config.yaml
text_encoder_positions: "learned"
beta1: 0.9
eps: 1e-08
Rows from block 10 of the image encoder, named by matrix and row number. Each number is 200 + 40 x the weight over the matrix's rms, rounded and kept within 0 to 999. All counts start at 0.
# convs0: expand 5x5 conv (encoder.blocks.10.convs.0.weight, 120x40x5x5), inputs 25-29, a 5x5 kernel for each
convs0.38,254,267,337,249,220,232,215,247,246,213,216,190,230,244,283,195,200,224,217,201,253,217,272,227,151,226,251,205,292,206,235,175,178,183,113,249,136,176,200,187,175,192,193,179,156,217,224,202,221,171,174,103,167,170,175,145,161,149,212,135,195,201,217,178,127,276,250,229,207,191,293,260,254,186,222,141,202,171,147,214,236,193,219,195,197,164,227,250,187,210,151,208,194,158,164,146,179,115,114,182,232,209,248,227,236,207,238,247,242,264,234,209,240,264,266,124,197,295,285,238,142,181,258,199,234
convs0.39,152,201,235,172,187,203,277,262,272,227,189,221,204,224,205,179,162,161,169,208,164,168,195,160,195,161,175,146,130,169,156,168,145,133,169,147,157,143,102,155,173,199,143,102,149,245,210,165,179,215,253,261,214,172,201,215,247,280,243,209,287,275,229,246,223,272,199,188,177,248,255,221,164,176,168,179,216,206,194,175,141,162,228,208,192,193,226,290,202,207,155,272,281,245,238,138,153,187,138,143,168,240,211,191,201,186,166,214,230,169,217,156,207,220,175,188,183,158,174,208,146,155,189,189,182
convs0.40,209,195,180,229,132,216,243,207,165,131,153,215,192,184,181,207,183,204,198,186,174,186,151,172,181,240,258,250,213,211,222,242,268,238,185,257,263,273,225,249,237,244,176,249,168,203,229,196,200,241,199,184,191,225,246,73,103,89,155,199,187,76,102,150,194,267,199,201,169,142,184,182,213,172,150,203,199,184,171,220,226,229,192,155,177,189,227,160,142,201,223,162,166,153,165,194,193,177,195,187,139,200,216,216,228,160,173,260,238,232,202,196,215,214,217,202,179,251,215,172,172,259,250,204,183
convs0.41,147,197,239,248,218,184,198,271,211,172,102,186,205,197,115,155,144,151,189,184,204,115,147,211,265,211,195,231,182,144,228,242,232,200,159,191,232,176,200,190,243,142,175,185,197,193,143,171,178,192,228,199,136,162,190,162,132,105,138,200,170,166,163,202,207,186,139,209,208,171,200,258,254,230,226,209,175,126,134,123,253,202,216,192,194,233,213,214,186,160,207,198,189,167,198,170,207,188,168,191,169,172,145,202,264,169,193,239,239,239,181,192,196,206,118,181,166,159,162,162,190,223,263,243,173
convs0.42,226,194,189,181,214,190,233,236,158,135,237,224,203,203,171,170,192,204,146,192,255,218,229,222,238,132,180,180,177,167,135,156,197,202,230,172,151,211,208,228,170,133,201,203,225,170,191,144,163,188,234,216,182,222,137,241,301,266,268,218,203,231,227,207,252,177,168,214,157,207,218,197,180,122,118,214,221,209,189,207,296,256,250,209,140,265,232,159,231,138,208,271,263,214,183,262,299,215,249,165,144,251,234,231,262,233,203,210,155,191,246,190,198,174,148,169,219,145,152,152,215,242,166,181,266
convs0.43,248,200,232,184,195,260,210,235,175,180,215,204,168,186,170,229,204,171,186,162,194,240,160,197,212,171,173,181,240,167,178,198,221,210,206,134,219,193,223,239,176,180,239,237,266,241,210,208,216,247,232,247,187,131,189,252,261,210,168,140,240,251,187,229,167,212,237,177,206,178,157,152,135,205,138,181,217,166,209,222,194,190,154,236,206,190,224,206,249,243,187,192,232,203,226,226,239,220,172,198,219,248,195,225,204,219,184,204,166,191,184,206,221,237,204,242,210,173,237,256,208,198,168,196,271
convs0.44,210,233,191,189,169,146,162,149,191,188,190,182,210,161,168,151,191,185,213,178,199,216,198,255,242,174,149,212,196,234,204,223,203,264,276,209,209,219,191,245,201,182,176,223,213,192,209,198,182,179,234,236,208,241,274,178,234,208,213,185,213,254,165,211,255,208,184,194,177,174,180,146,166,92,145,228,210,204,183,125,232,213,221,248,139,182,177,199,191,212,184,199,191,154,201,215,235,272,207,225,186,203,239,219,246,191,206,162,134,129,233,189,159,173,111,242,250,232,184,191,202,185,195,222,194
convs0.45,219,232,186,185,114,165,185,180,140,106,126,188,174,181,162,180,155,224,171,169,155,155,160,175,142,120,186,183,177,230,129,136,144,217,202,91,116,152,160,245,92,97,174,165,218,182,149,189,249,183,176,165,212,241,219,202,186,200,240,245,185,230,256,174,161,138,148,235,200,212,159,184,224,199,214,180,183,199,210,171,215,223,147,223,196,310,249,244,197,211,216,264,253,183,172,231,263,239,198,136,282,248,184,186,169,234,239,175,131,186,228,240,125,161,146,220,256,191,164,171,243,229,188,219,195
convs0.97,190,196,190,198,207,179,159,186,177,202,210,223,231,170,182,180,201,177,182,138,191,163,176,215,159,194,202,201,268,254,240,204,246,297,278,157,246,192,142,233,239,194,225,206,161,192,181,191,220,217,170,203,240,238,210,250,228,260,199,190,224,186,189,196,185,169,147,193,235,210,109,159,194,230,191,270,219,152,174,189,191,218,222,246,259,250,220,212,248,237,145,200,173,152,210,179,184,187,224,200,244,219,197,164,200,186,205,188,102,129,194,188,208,134,205,145,215,224,201,183,166,200,203,224,194
convs0.98,240,206,202,187,179,196,242,187,151,203,248,227,171,104,153,224,214,171,155,157,200,225,239,221,233,225,235,229,211,231,201,220,208,292,252,185,210,232,230,211,262,213,222,263,273,247,228,233,248,201,191,259,185,274,236,175,190,234,198,209,200,130,161,188,163,164,172,158,133,163,198,205,222,167,149,272,208,211,208,176,271,244,239,209,236,213,221,178,205,203,208,235,218,216,237,247,218,217,247,246,216,216,204,206,250,181,207,175,199,254,179,200,198,147,217,232,254,172,198,189,224,229,226,202,252
convs0.99,195,206,210,169,234,205,194,194,170,189,227,203,159,213,119,219,180,151,138,145,158,209,235,270,186,284,209,214,245,263,279,282,250,300,246,279,264,226,216,200,198,205,178,190,167,222,193,202,175,167,249,203,176,208,239,163,136,84,180,145,226,187,160,153,219,229,217,204,195,209,188,228,196,185,175,193,185,190,209,176,168,210,184,203,163,187,198,233,130,214,98,175,195,160,170,163,152,187,163,155,153,157,174,169,192,103,202,187,145,185,139,194,177,166,148,152,184,207,192,199,231,241,232,266,221
convs0.100,211,246,228,234,216,172,106,153,132,167,204,137,157,139,176,161,181,146,172,164,183,199,212,211,210,212,213,184,194,174,158,158,176,82,86,134,144,168,169,186,176,149,198,150,196,167,220,227,266,210,126,172,107,156,158,187,174,180,214,180,184,193,247,211,231,196,233,199,195,227,174,225,211,134,182,230,197,235,206,200,248,203,157,176,178,161,202,158,164,178,77,160,185,162,181,109,169,161,190,171,321,310,317,285,286,287,289,330,311,274,267,243,215,203,254,235,209,211,194,262,266,201,195,221,198
convs0.101,165,163,219,162,258,98,199,211,210,226,245,221,225,236,190,206,203,181,195,254,154,195,217,233,229,194,217,235,215,212,208,286,250,252,213,209,274,273,227,295,250,241,213,248,227,207,247,277,167,180,195,247,143,173,192,173,179,142,149,188,235,167,198,184,197,260,222,268,161,215,276,246,240,270,237,219,200,129,185,139,193,197,119,112,141,165,202,171,109,141,172,109,166,165,207,193,218,172,193,205,152,242,180,256,211,180,192,172,231,198,154,188,151,136,147,204,161,139,112,96,185,174,166,156,176
convs0.102,241,263,272,220,203,208,253,237,236,149,236,211,248,217,140,190,210,234,198,200,217,223,231,326,202,155,223,173,173,221,197,195,217,196,225,188,182,198,177,237,219,227,191,200,198,177,241,172,179,215,165,181,203,230,188,225,139,237,259,166,181,173,163,210,212,168,192,224,267,286,180,174,213,258,321,140,210,194,177,198,132,149,188,218,265,173,183,192,178,239,193,165,196,219,265,170,225,218,192,242,180,199,181,175,166,171,172,138,198,142,207,203,186,135,176,172,169,191,89,90,195,175,208,127,74
convs0.103,224,141,207,218,317,151,130,195,189,234,259,209,197,207,167,285,316,165,175,168,304,270,184,161,204,204,256,204,156,208,225,213,169,129,153,196,187,161,123,95,209,190,165,167,177,199,157,132,212,200,227,195,207,254,260,220,187,112,142,223,190,195,181,187,207,187,170,151,187,175,201,152,177,110,155,228,275,185,204,234,146,231,228,243,223,138,162,235,301,238,154,157,199,221,191,166,145,156,171,163,190,153,163,165,195,136,154,181,187,240,152,184,248,271,263,200,248,252,300,315,212,221,217,132,154
convs0.104,150,166,228,189,238,202,255,216,242,115,244,269,194,209,161,208,240,233,203,204,192,198,207,169,280,208,202,198,204,148,196,254,172,162,194,190,212,170,216,225,228,190,228,166,204,210,219,188,199,185,255,264,244,229,234,194,172,137,173,258,210,125,54,163,242,221,186,262,156,253,185,206,222,214,268,313,283,219,199,184,249,253,195,148,168,252,200,233,177,192,171,200,195,111,143,241,205,153,99,192,135,173,159,206,206,195,177,258,213,186,227,218,256,201,128,184,212,224,230,144,146,155,209,213,178
convs0.105,165,175,132,172,189,137,167,148,185,160,181,190,198,210,188,199,245,235,306,174,177,184,230,261,201,180,240,210,228,236,208,215,250,223,223,292,281,275,240,207,169,241,248,187,204,201,229,222,184,183,180,216,240,203,253,174,161,167,248,241,162,112,171,180,233,214,180,104,106,116,213,162,178,229,169,260,246,244,252,301,188,194,171,177,231,213,175,177,118,201,202,192,185,160,217,178,203,149,178,189,124,201,220,189,222,162,243,217,205,115,160,199,204,186,188,194,194,204,220,145,168,207,187,253,203
convs0.106,162,166,192,175,258,89,157,154,158,201,122,170,161,134,125,269,219,172,236,238,270,237,179,161,270,235,234,194,218,216,182,229,220,204,168,219,235,215,143,200,212,249,230,170,190,205,165,189,165,208,233,218,252,220,159,235,247,187,203,190,221,214,226,218,251,186,192,248,233,259,189,221,185,168,163,169,194,203,193,214,174,221,184,218,199,222,238,239,206,192,272,280,233,191,148,218,188,198,181,165,218,153,193,180,180,204,164,200,172,166,177,220,211,232,258,188,201,250,256,201,215,260,254,291,222
convs0.107,166,256,254,251,223,187,242,255,229,185,187,232,216,224,175,231,275,183,253,188,198,223,171,205,208,178,200,253,156,242,222,187,242,206,198,240,216,160,223,191,160,204,160,205,156,187,185,132,217,223,207,209,272,264,213,185,141,52,188,223,216,107,109,103,207,206,185,291,198,226,295,293,253,306,206,245,201,143,201,146,211,193,191,149,161,210,174,206,200,187,158,153,151,156,193,171,178,148,141,139,189,128,160,176,247,184,192,180,236,222,199,219,268,271,181,226,283,239,216,218,218,153,292,252,205
convs0.108,220,208,178,192,211,192,150,146,207,214,154,158,190,175,144,147,156,239,198,185,196,199,279,209,211,141,200,194,180,208,106,215,243,235,265,216,235,280,290,243,200,207,227,240,234,184,207,155,152,178,275,231,235,177,196,286,298,195,170,127,203,228,184,220,155,176,172,154,222,182,163,125,195,238,246,171,131,166,216,192,176,187,183,186,167,262,167,226,198,234,248,230,254,189,195,253,256,237,208,153,231,233,178,180,159,216,142,201,174,243,190,144,102,127,208,135,139,173,104,137,205,179,205,201,208
convs0.109,168,193,157,157,152,154,185,164,153,113,202,158,186,181,180,225,233,217,154,158,229,185,174,216,187,193,197,165,230,241,199,204,222,221,276,151,194,195,225,285,217,175,194,246,163,197,190,192,229,220,184,245,213,212,249,240,338,231,205,165,228,276,246,243,223,217,231,196,230,235,219,204,210,186,293,173,223,272,257,256,181,170,212,252,241,202,204,212,228,183,223,223,235,217,203,273,250,215,207,150,218,243,212,172,145,226,181,177,209,173,241,195,126,128,148,242,243,130,168,120,187,200,193,162,122
convs0.110,227,180,183,185,132,242,188,194,170,163,210,267,238,121,166,201,218,183,174,218,219,166,207,193,157,199,266,239,215,198,202,258,256,267,284,205,198,251,299,263,173,242,214,301,317,241,247,200,169,272,236,170,221,163,173,171,219,228,240,171,170,148,238,271,261,157,159,181,214,217,279,224,231,170,214,176,214,215,227,209,153,129,150,217,226,170,143,148,113,137,246,160,193,163,140,191,198,179,206,212,181,177,147,186,221,228,208,268,176,189,266,227,182,213,155,245,176,164,81,169,182,146,121,137,126
convs0.111,225,196,229,202,240,225,192,206,204,202,269,207,180,164,220,218,197,192,214,256,240,231,248,275,229,280,225,242,187,130,214,217,200,159,197,175,250,218,252,246,193,176,194,260,204,126,173,174,218,230,177,179,94,126,198,176,159,107,139,192,222,233,217,185,207,196,164,267,226,233,222,168,215,220,225,243,256,217,175,162,194,203,218,215,155,179,175,182,201,199,185,223,170,203,224,206,234,182,174,288,157,197,229,210,172,222,214,264,216,183,180,146,229,201,168,164,237,212,219,158,241,221,202,138,198
convs0.112,139,182,144,167,208,161,129,179,245,194,157,131,140,232,282,209,158,149,199,139,171,208,162,166,187,179,189,167,167,163,207,214,207,202,154,151,253,147,182,164,239,237,194,203,202,219,264,241,221,155,181,144,148,139,226,194,210,176,198,186,198,186,247,221,143,207,172,199,182,181,257,257,256,170,137,186,205,287,181,221,197,209,252,224,164,162,198,231,171,174,123,204,220,196,200,153,162,232,200,215,210,263,277,277,203,203,258,283,311,281,169,256,245,259,272,179,173,207,225,214,146,91,231,174,266
convs0.113,222,234,180,151,192,168,136,157,156,196,171,160,212,182,177,175,235,162,224,284,193,190,189,254,230,106,166,127,187,218,162,166,258,245,257,194,250,270,253,259,182,207,233,268,197,220,195,212,183,232,179,229,184,179,147,192,201,187,184,155,210,156,175,165,161,221,124,83,152,198,174,189,115,187,182,229,258,273,212,228,272,214,240,227,178,239,237,194,206,170,237,172,244,230,130,199,254,267,235,216,284,237,204,182,148,284,212,229,152,170,280,204,165,177,120,274,215,172,174,182,173,180,207,226,216
convs0.114,212,220,181,185,169,268,253,203,221,148,230,192,232,184,224,252,204,194,226,225,229,205,214,157,167,203,220,237,263,173,204,238,206,265,152,190,245,238,211,148,220,215,219,234,213,163,227,216,177,250,221,241,230,258,211,191,134,104,221,226,188,149,175,207,267,220,222,157,221,205,231,247,290,214,256,174,235,180,190,192,166,236,188,184,148,236,220,192,139,159,241,194,152,187,112,203,220,195,170,153,150,152,185,184,219,157,192,299,274,203,177,236,269,225,261,172,186,220,173,148,212,204,232,223,193
convs0.115,159,185,165,206,186,169,152,188,219,205,115,180,184,242,209,187,186,206,237,183,154,182,156,194,189,182,126,160,194,174,119,102,136,160,136,157,97,128,138,202,122,157,183,172,172,189,150,157,239,190,111,118,69,97,149,173,186,186,194,187,165,179,265,255,201,121,222,238,224,213,114,167,202,196,192,170,235,129,198,181,245,260,203,282,231,272,260,246,274,194,194,288,258,244,250,150,206,183,175,145,269,287,180,183,93,199,202,183,178,207,152,173,194,198,175,152,181,157,141,235,234,137,179,166,141